A small image-text matching model, trained from scratch: encoder widths [64, 96, 144, 208].
Rows from block 6 of the image encoder of a small image-text matching model, named by matrix and row number. Rows with one number belong to one channel. Each number is 500 + 50 x the weight over its row's rms, rounded and kept within 0 to 999. All counts start at 0. Numbers have three digits each.
After each channel's rows are labels from the 100 images, of 14976, where the channel reaches its highest value: "responds to" is what is common among them. Only what is clearly more common there than usual is listed. The data: rendered solids tumbling over patterned floors. In brackets: how many of the 100.
# convs0: first 3x3 conv (encoder.blocks.6.convs.0.weight, 96x96x3x3, each kernel summed), inputs 0-95
# convs1: second 3x3 conv (encoder.blocks.6.convs.1.weight, 96x96x3x3, transposed, each kernel summed), outputs 0-95

convs0.31:481577485547466519473493481403468480538507498451453466545449429580463498545398457468543486525455324485523469515440536433577543445473463495530423508503474458466449475498447487437438455381434394434492478518401546456469406505452419497461488490461525494519469508571517477426460473515524491436
convs1.31:540474511534483492411463583528469587523457423493549579515566526432482558526528457417520556482574624538404466538404569516515490536558448432542529459563523464484510616445531572449524512574540461529486511504563525579479483416466504463516476512438454491486501520484423545552500518500624438501
responds to: purple object (100); its colour: purple (30)

convs0.76:450518586449446384483576567547536475427467431444513511498472563451509540572481517511474479433581523480474493388497521467448563518484516581485422584408487423481507559433483468519397504480589444447553561501471529554549484455418419530507431478449553576466463445463502514575490500472531489531
convs1.76:514554529433459461491519499563488442572538585558453449458556629448563518552470347452416452488541461455520470475493512526438490541544455486393540630532520519499522428526512467523463481483437453490451456529524557448441531530441496573498433523414476602537463543485514485535484449452455493453
responds to: yellow object (100); its colour: yellow (30)

convs0.0:589381403471543565477439479472331419514488455507516537505441436501435478425476458492525514516488474397428509558497481451508520408499438507541454539478567482465512498506552482348518471424514466488407516483528434470491453504493421521431508500466565515500472523491443408518483561520501513505
convs1.0:478548438470501466472456536466493523493521517441533540513521461506502450497472472513454527356527542496582474459496578447501423558491588498426476509520536496601527559432511381451358456534434479487383463481484540410457482476537475478499477468488491659514479528468491522512537547513569574434
responds to: orange object (94); star block (27); its colour: orange (26)

convs0.23:444448493442415444479485550468520392467456412497463480467517517400565460545456570498509574405452462474452482501512512553435540439471528436472435477412502513468536489518477501485471641452557485477474505550474456443551534527552555436515499541486408592537431585433496572569447448455544505540
convs1.23:574413523544482523507492622483498520459442569589511539502442444407507552461492453469482463526497511545470583445499512577541554495532377587526449489509418507534543479453515539460506457550485553472583464520493410476557472465492513487521480523506495484466475526512475562533515549540294499594
responds to: yellow object (78); its colour: yellow (27)

convs0.10:457455459592472382472433522453451427459499505525465460408493476486450445387505504443569501495480471438553467537443482413495426473612509474488513637520521559534468439406522496488503595478474436524505537468446409508482529496531470493519517431519526442473470494625441424428503535518487491499
convs1.10:412511531398564563454496522454400558496465550535467557599471496342517484402402497559458547484502519464477527506438539522525448571522414478568486478570530470496516449510530546445479476527452511457465540461507520493443501523522521531610456564529500642550424477501507443467510553485504465460
responds to: yellow object (79); red object (45); jack (26)

convs0.51:513472552520438475468450517536422379486454474499471478443488537438514448466513506471422501455516579493537491498481491475369487425511510473398529488455358464461540477484500443539462458484513470522494566500418543468482451524590566382400483477417366438526492542485509429467527473461526452496
convs1.51:416560481504549542469481511426490508479382585488491538555550490405376543411612530504450561420507506512415489564514473572535518512547466465528515522489599578456506533476465497376550551532546584444502428537515531533533476491522454501549493483472558484475464487489523543470494471506357509531
responds to: yellow object (100); its colour: yellow (40)

convs0.87:581481406491475581422462465549450577465484502483480461504504476374489470506504514458610510403426481469445479508444514522443494430481392474496460524434465466494455483445460468483484471491516478472499481523538468469598501420408472490467393428519401526491525446629490504541469506541492394444
convs1.87:429527439494439442462446435532471437532533563558443526524473413536494554462509521587560481490551477452527457445491548524564562543553457497486456494474564605532584502463506550473390498458460502524541517532583586471488458551502462496571507484483359563553472570438502412555538475421567566501
responds to: red object (81); count: four (52); teal object (40)

convs0.52:510491458564482493411467444511542549485551526391505471620477445507459542493484528511497545417530412417525532450517523524515465551532503361495443441540409501553564497508514548497456415454508534505442477462451464476570445475524469515498506542517338507450552561466496544547519452384522429539
convs1.52:526530473476493484539556551415459546443463396496466461543649458528460504508523483457556564504549559597430528478591465534524573517529358490518465442393532524524431541523451565487509473430524481514478543497506569438480456418478499477555511478559495457522446504516459580444530534549600442477
responds to: purple object (74); count: four (66); orange object (40); its colour: purple (26)

convs0.48:563507423424465527485472520520457389468559451512446518470481470493381363472446454483466463438501493462466535497511483537380470509518419528396472466449413485509493484511495470507505491460490518547535504509455469514480475457512414402360510558485440581389466499470449508495530468517501382507
convs1.48:452509449522489561550458527470464375532404427510502453597498487476509478518537533593536497530546551531484484584328469421582540466567495500538455535471445564519503511464484508449538522460546430480500486568475452556508537529524453509538433521456385462523514499490486495609515499415385525483
responds to: green object (58)

convs0.3:482469455582445499448454537610578414420455473490606544459515484564442463533508530414501513564437541394494491450522496437469555388430491500489459436503447525478442494412501488427418450560484452543492564469514455543472507474572494470503455470508473355506493422483489509484517509476430432517
convs1.3:490491481453470437495604463452437443520509509498439489469421526451518552423432513520484508429531446480617493465570429516547392492484551457562431528456480557481470472580488447398415513549571592528478490473463449442538462504424498432538460532427415484577546528543542418509460529495442504439
responds to: yellow object (74); its colour: yellow (27)

convs0.89:487454520499416526466413511520374395419473444491541550514488539502554477424505470488501494543549547425546469450428527503377504472553466516428462456474395495535515557504490505542482467569501475462573516531517507429528486561497436448507445416354352499522489436476519495468513503489443525509
convs1.89:510446588566467564485499578478522461626512479536523457457527481526511546504526482510529483563552503597486455572540526525507408533495581469545388453469430566446548532534475561467480523556546470457597491501405479486526412599445467469499505548526426500516475494573469434557490483530349488482
responds to: yellow object (79); its colour: yellow (32)

convs0.28:457499490440439435510498511524427508447453419475502535511530523468612382513504420488511490562510525434510515369460488492443501533542487564531432451574409451514459497486541502477487440583524499475461545520472473488432556593488428512453435473580392447433497468456451508397544434490477584453
convs1.28:576502465513640468462536560458484540509550488509461543576533443509445580529498425520505540575509604569567604611471545466567492464501435505509481474543535591471491552509475523598536466454574518477517518554550537497482510430570489441453411531550507458485494539515487475448482435489390432563
responds to: green object (61); purple object (55); count: four (48); red object (46)

convs0.44:467523491445557423430406478485424449469470420467449504482507514541526423570492537468518479433512535484533472525517467478376546462478489490387553383454476556503522485544498541480486464547437429482482500548511450502433417570429475327485445480504425450401459495498508474531493497419509528458
convs1.44:515542476431479431537473545504550511522516508505565466516557553499390486519617460419482470511425534517514531542523394411531463492542494453539493525515497589474556473452510521530468418434405466516532605481540524446484545520461484582469470519528429529500478430471493491531476352431353464491
responds to: yellow object (97); its colour: yellow (32)

convs0.66:551458492497451508564520433421457437478492471502424524553532548419467386507515527494402514532476429476497541511486482494435549463471439454394457507477427429485502456519525446440490502475535547501454469452488500516433421464502459325536561531423367396468509480527496462506495461495522416467
convs1.66:427472588550491456481464473487498481496477413462604593474550450440460554491495585389564485520542516555470446536559516532470494497541432517496542445443584517499496605482445558514434584516444474528534474585496519581586555581480516405511428521454458469513477505462479503506555535482367519468
responds to: purple object (91); its colour: purple (47)

convs0.69:527507452445524438497510586551414565529499461423518483519456495692479443466510412525477497564431420395462520491431490492605555594542494491437519495460497478455518477502496529578468481521410552515463532470456470496486439553533432523488522473465444418471513532498459480437572460553549419494
convs1.69:486552475540451483521493507448468491532526526535438524551548449533467570588507479518587511527571514515544508480546451390491447462454442486447512507504526455604484512565491425477509494535475523534430429440486589560502474336534542384515460421442450503562552452525501499599412522435446480431
responds to: green object (99)

convs0.88:479509427461559406563524560478435586434431540467568534450529584405470437399420470522427527407502523463437522515528536476530490479441497516469535534439468487510420520488421508507499451536457501537442464515560472590494538470518527479440435517472524402406473393454487536483489476466562399465
convs1.88:469589470501479475518569527424450577488511401528498473475623528507450558508537477470510459624454636481452495543513442463541473443481535524469540527464518539551457554488510505510527441537446522518509456391462594608512533539531549479479394567509476512462564474610439506469469523567503428478
responds to: purple object (100); count: four (48); its colour: purple (33)

convs0.81:472489391474517427519447509469458398505415473446525511538496547486489441451554514499541623529369512485436478473492503563479565535499517456542494441486515458430494446532445496475527412524505490520532453413467534571492490496532545413529422499676408472484524529441511483458524454462472404479
convs1.81:524580479489539488497403427448474393509537547462452421528472465438463510573509514527392513488467496437502420484512450555446512476482491510428515628526520383463512425458482383493540431470490528432486577531435432428495557491555599485423465471480516485516561454545503512577455546463487513471
responds to: yellow object (100); its colour: yellow (31)

convs0.85:505400548492514419506500502539364457464482479447404466491525581487569634429465459462417505500549539521449495599528464468470506444456494516458439548467512492484540443496462533460573469522548495456510477548535417496492493440450502409475494474390432459426541550544449497585418429479518534537
convs1.85:458596446499467452515533539552489557515427451511533490502572543483501483500477516441460476535418478524491490525557524489493557557454521506497464522447472545560472561445586536605526427423399462578414539414466554523518404501484532489479465511578458534501467481419547549330453447579484503437
responds to: yellow object (90); its colour: yellow (26)

convs0.7:538455557424462482495541509484455502415503328508484477499542480542476457436492485475582473424417479456561425432571515510417481532516482506599492444464629485491500446469423600437456531505470491480501452482431400445490518554491506433560520429473520532592486507498447529511487543501444564461
convs1.7:549549452529465570464453531539456521492553619499475524430483474490506582528527454532504478484506443542464539492522506540490565567410433533581494462461529447489497525462533520529521544555411471444610600495448438594493515493509437509435553546495534455496459565591564534399458453598603541559
responds to: blue object (57); count: four (54); teal object (43)

convs0.25:471437432435500490419537477471499534467523454493496570454545519543465396435512434471405540565465431550446496466593494500449382430497441417503553454456479462505482499514525555512499488496453483534514453485509462576431476444418458546332493426519582472442445479441457472496511534443535476564
convs1.25:509412466622530430468463435463429470507481484519570469523551542566490470494506488485444484546505545476502429567457440513560583495457570483413476555575510631509351489503511477490559429550497471415460508474538498535501504550506491573503491495485468394418446445585500500523537575448526448449
responds to: yellow object (68)

convs0.37:478522478499540541458415454496430362556470484518413475514564532466484470507510525522447478452479478450511518507509540560421568430523459451369410480466475454393483446523532489574532524557436455472530513427516476509484500477497475385465436510385404574483535495476471605539453537471498559468
convs1.37:529546463517469414523560569583515508452483626528510387478495554402507450534535446473530426484472464469459489540564431603491521509407480490555461479413451491599542507573489498467543477463535490516482501520425483504561490575490652441508460459558538445462504450441521530518469449522426444526
responds to: yellow object (100); count: four (48); its colour: yellow (39); jack (29)

convs0.55:458527530448477465464515446522465442470463492486462506537480527396547471509542497548494513496508386452479548552540517542398555575380544469515483531394473469418568426434446522420458536463475435494481543485532523510523475530471448484503437519407436641438400502412547467504472436475459551529
convs1.55:551490480462498473521540575496502434549477566488485465432539571471556549523573458425518529457531631435495511535429442499478486583455558508522515517424479439523459461589493555587557514465606494505372486442453523417493463568479619487444467513455521555510490534504426519489415488440441549468
responds to: yellow object (100); its colour: yellow (37)

convs0.5:497480508470456470537426418487514443546490400435521513537513521623560339516535480480453491485513514530491488460471546521420584545519518536551399458474502551510493484462480519500479508532515433452542490546444489486609499449403463460447354449414518549487500539518450496567468554555479442579
convs1.5:494449387486489509547457488539473418496582620454548459518542510572536562531550565467527461534459423474521478532504481426526504505413607453525565518420481465460439534529537499475505507452391394501425526526479432514463517588428577582467511543478386534481467478513565501523473457544513532442
responds to: yellow object (96); count: four (49); its colour: yellow (29)

convs0.12:476515463500460441485491510496543472415445509395522477440527492405516405474470445430510509541547525505535517563456477517415460529586425434503430534410427453542475548466484429420466478500458480450489528502462481537518494462500450511443394522497386419376404451434488499462424427495456491519
convs1.12:469481567440483517434516503483508440585480412549561468488452455471491491411516476594515454560464458458516461530537490479606496428483405549504464520470512635476437438503496481474503535542478537520531479618541532593465532608431540563527542595423443434537491480541479427548476538488461527568
responds to: purple object (99); its colour: purple (28)

convs0.74:427387559468444503546508482501481555496372415516500475497556493515542425425506564519399485522439474491445463557474480415413464486362425481530511533439438477479544526481472551448554461509531511528486485557506501536409499469422456518441539604445411440471423446526522489491529522540438498494
convs1.74:476579461514575503509557499455493469477403496442462477438533526460489537429474564488484572472453474465391518523547474543520536452434507509459539533474549471563532440535494556428520473549579509627487503510474468510539558569478517358433479468487504430442448590480573500579546512456419623459
responds to: purple object (98); its colour: purple (47)

convs0.1:499512492499381530536593507488475477484485587496476510440497510382510520524388458528473486431538516500583450520458429467471482445450527456502438565465415389533497511519514452496475443440482452437471476471421584433453415498487500519433443535485439589379500526472508392505529448526461431497
convs1.1:472526496469514452499439503439570512448476394544511497481521559402488448428516530457445513582446456520482431585556473487511501451509573512392463564463481450546504469486518497496500457511471376510504441441480476565463474426513439566533439447558554515517459545444441574431440481495671470466
responds to: purple object (93); count: four (51)

convs0.95:451515513583528468491480461494382479518431482430453491510494512461497476386452486483377467521580516509396453509469465484458551517577532527485495634372507462492472407483526512497419537476506464464481484539485543485449557445497489449543441547412585538546399531424561491570458487460476479495
convs1.95:506561468491526437481509533475521538514444630443484399457564570417516498537555384436485554436492501446492390547586486502497484501479420432492509534410586521594542457522606516588553492510545464500458493474501511474482497505420471528521493570488463569437582581514480530498452493444505481431
responds to: yellow object (92); its colour: yellow (33); jack (25)

convs0.64:422484515489433489441422538501486510488488334539471475556510547466554523531488550478413549577428547554466416530519586522487520521409423490438462424472528571464503495471455477419503560491499499490442469568592545526588510403485448552425415473511492515450497504420511525438507474480469417471
convs1.64:515472496488512485581414515536458476400481521551496506450410518421476463571461436455458463446504491511462517467566518494472555457439416551528438510498414487499535556488572507565545503499525399473588439559454409470476505559588468516470510510494465397463392444518467541529573435602405508535
responds to: yellow object (100); its colour: yellow (31)

convs0.83:479461507412418495439610505493395411475444457521483546478486537523481551340487464497522489451555435473433452498510419517670496481475498517510519525411495450555501445498479499453531475459441502512541465448391617534495451517441459513470484488426417506483474477489497491513551499525556444505
convs1.83:542530436492557499515472568447445537379477465459464558483440517487488512582589501475519560493528467577504515574529556393437450448452458508453474515456418489553476589538537520517566488467561555434502534517512553560459446445511462441478479459400578589505476541581518585545509596465477575446
responds to: purple object (65); green object (52); count: four (49)

convs0.90:531453420427580523480485480460443422488430448414509501475534475567423457549450492491696488508478478503446453433499465425515455416417538547488489505471549490529404481530430476467473459482458496576477438499432534490403549503453510524477556503515424467474449455434520432459485563570486481459
convs1.90:487453398497462561502480516468480476589549483383468463428550489507458499544511470530512524412395541387460470539507490553539505499489542467481390529604516450521402547473454459454546453387449459559506453458426457513491559409519488513495440383470515461496511440555520541516553515475538547442
responds to: purple object (84); orange object (45); its colour: purple (33)

convs0.20:439502474428494462568522502502349397528476448606519489484486552412510390484411514454410507469523523444524483502450520454422549526479510494435556448455521455468491533479479521534520523448523482406464527412418491448403471498441483414492476474411366505474464511521547483491504498565451485489
convs1.20:557536577512391486524437443542611471492491391468475526401485541420501528485462411521468483565542477511554447531469507486501527433465519560482452458471415561570498535474424478526480411458488517542508518513544518531510508548561491419483502443546461552425478521485587544522384439546366547489
responds to: purple object (94); its colour: purple (32)

convs0.18:480493464544497501521532495580526492482485518358489438472544523440539562455427475418518433483484525443451465443512474412373526522535505418536439558431532606461518446485479410496518482415465480440521455539454443540520542459449550436470510544493408378527400508436510562524469485471492457509
convs1.18:542422565474484577482513590480478461428482488526397574540477418489423525431503534513427446427400408435507559526522546510559554450542374536469506480513479526552475541422500558448484490495463478526533521468475529439487472533447507466537513439472498581532461471518541510312538487495503555517
responds to: blue object (46); teal object (45)

convs0.54:416501459515465448383579522493475509487567456396466488414505482544482510499495479388458521512474508487415538478521428489479431565523421577504449498421458458476492427460487497525445475491490410460525412473605449608445452523461543557492514486522605494498400484385500480476530512523531476449
convs1.54:473525501542492537476491448556559582580561516554485467480549506543407544517505553543379488613512571527457490478439459482477505433551413488467529614471419586509473470573458444553574516522454618524503530453559416479562474542576474424559540516476460510463510424558487452502470527460492457530
responds to: yellow object (98); its colour: yellow (28)

convs0.43:439489480514415384430568533482571494481513420494491461491482590483461458562474428447413481422551480458503507472485446439429528509457466517595494520438491451387498467445490524521400569441596453469453444487527492541461524537474493554488405531546461569483430505389437425493552496536515498493
convs1.43:430496491426494537527569454463503445571551559596525523525521595550615578406515488489368544592417500429511460533483494451538468450483445535416508584489513565545466452486503488534531494420494518544443490567547490571506462514467539447498488498426526560502556517512606518487423499556422515475
responds to: yellow object (100); its colour: yellow (28)

convs0.19:534447496447457511432472502501527497422438565596476456520436500472493492458437468451459487474455547539569473495485465495458448481505473491488467493547467432406489500444418508417466561461443484441571540413498441462560516490597398314476420445452403477486494520425431434521501495486500494492
convs1.19:589465517525502526546510650505488476495416378525439551513526404500524561494449471528549458563494466533505429536518514534494525504585503527424496549522474629534430455503473517422493510554541555465616499459514505502504536481355390567546460445457466500483462489459537472532440494463447496481
responds to: purple object (98); its colour: purple (38)

convs0.45:474437507460437472539496427525434438420469457482500459465413563379624467396413450561407478439585428503485461523518461475525425567528488516555479604474497460480487486433419570509471455466513448490515551478522498440488532576473505572465529493439421548448484473460472454522551499458521449513
convs1.45:589517522538489363576557545538560577443489473517508595473553513506587533542541459395574458577530502480482442506491486376481469510492465476565512483510421461505505579438487434525403499574461518467491480572477532503493531403426554567481515490399472552508511443513530462560461460520438523541
responds to: green object (94)

convs0.36:466519464477423387548525444491468532384413392468477520455523432623531448483517564439472494474431415406454490567471530434471474543467493563450441534425452550540460484574508486422458415533500459488466466520532451558535549492462419544559562457518509450488487465478502524490498587495483582494
convs1.36:478425418508498513483401513491440490482538524475550450437440524600409456525457364504494516523433483464546459469525419553560515462433448461509419478567475435467536540424508466558579457501553503545480486538474495455528482520485432465424556511455479440505469490590572499618435536554440459418
responds to: green object (90); its colour: green (31)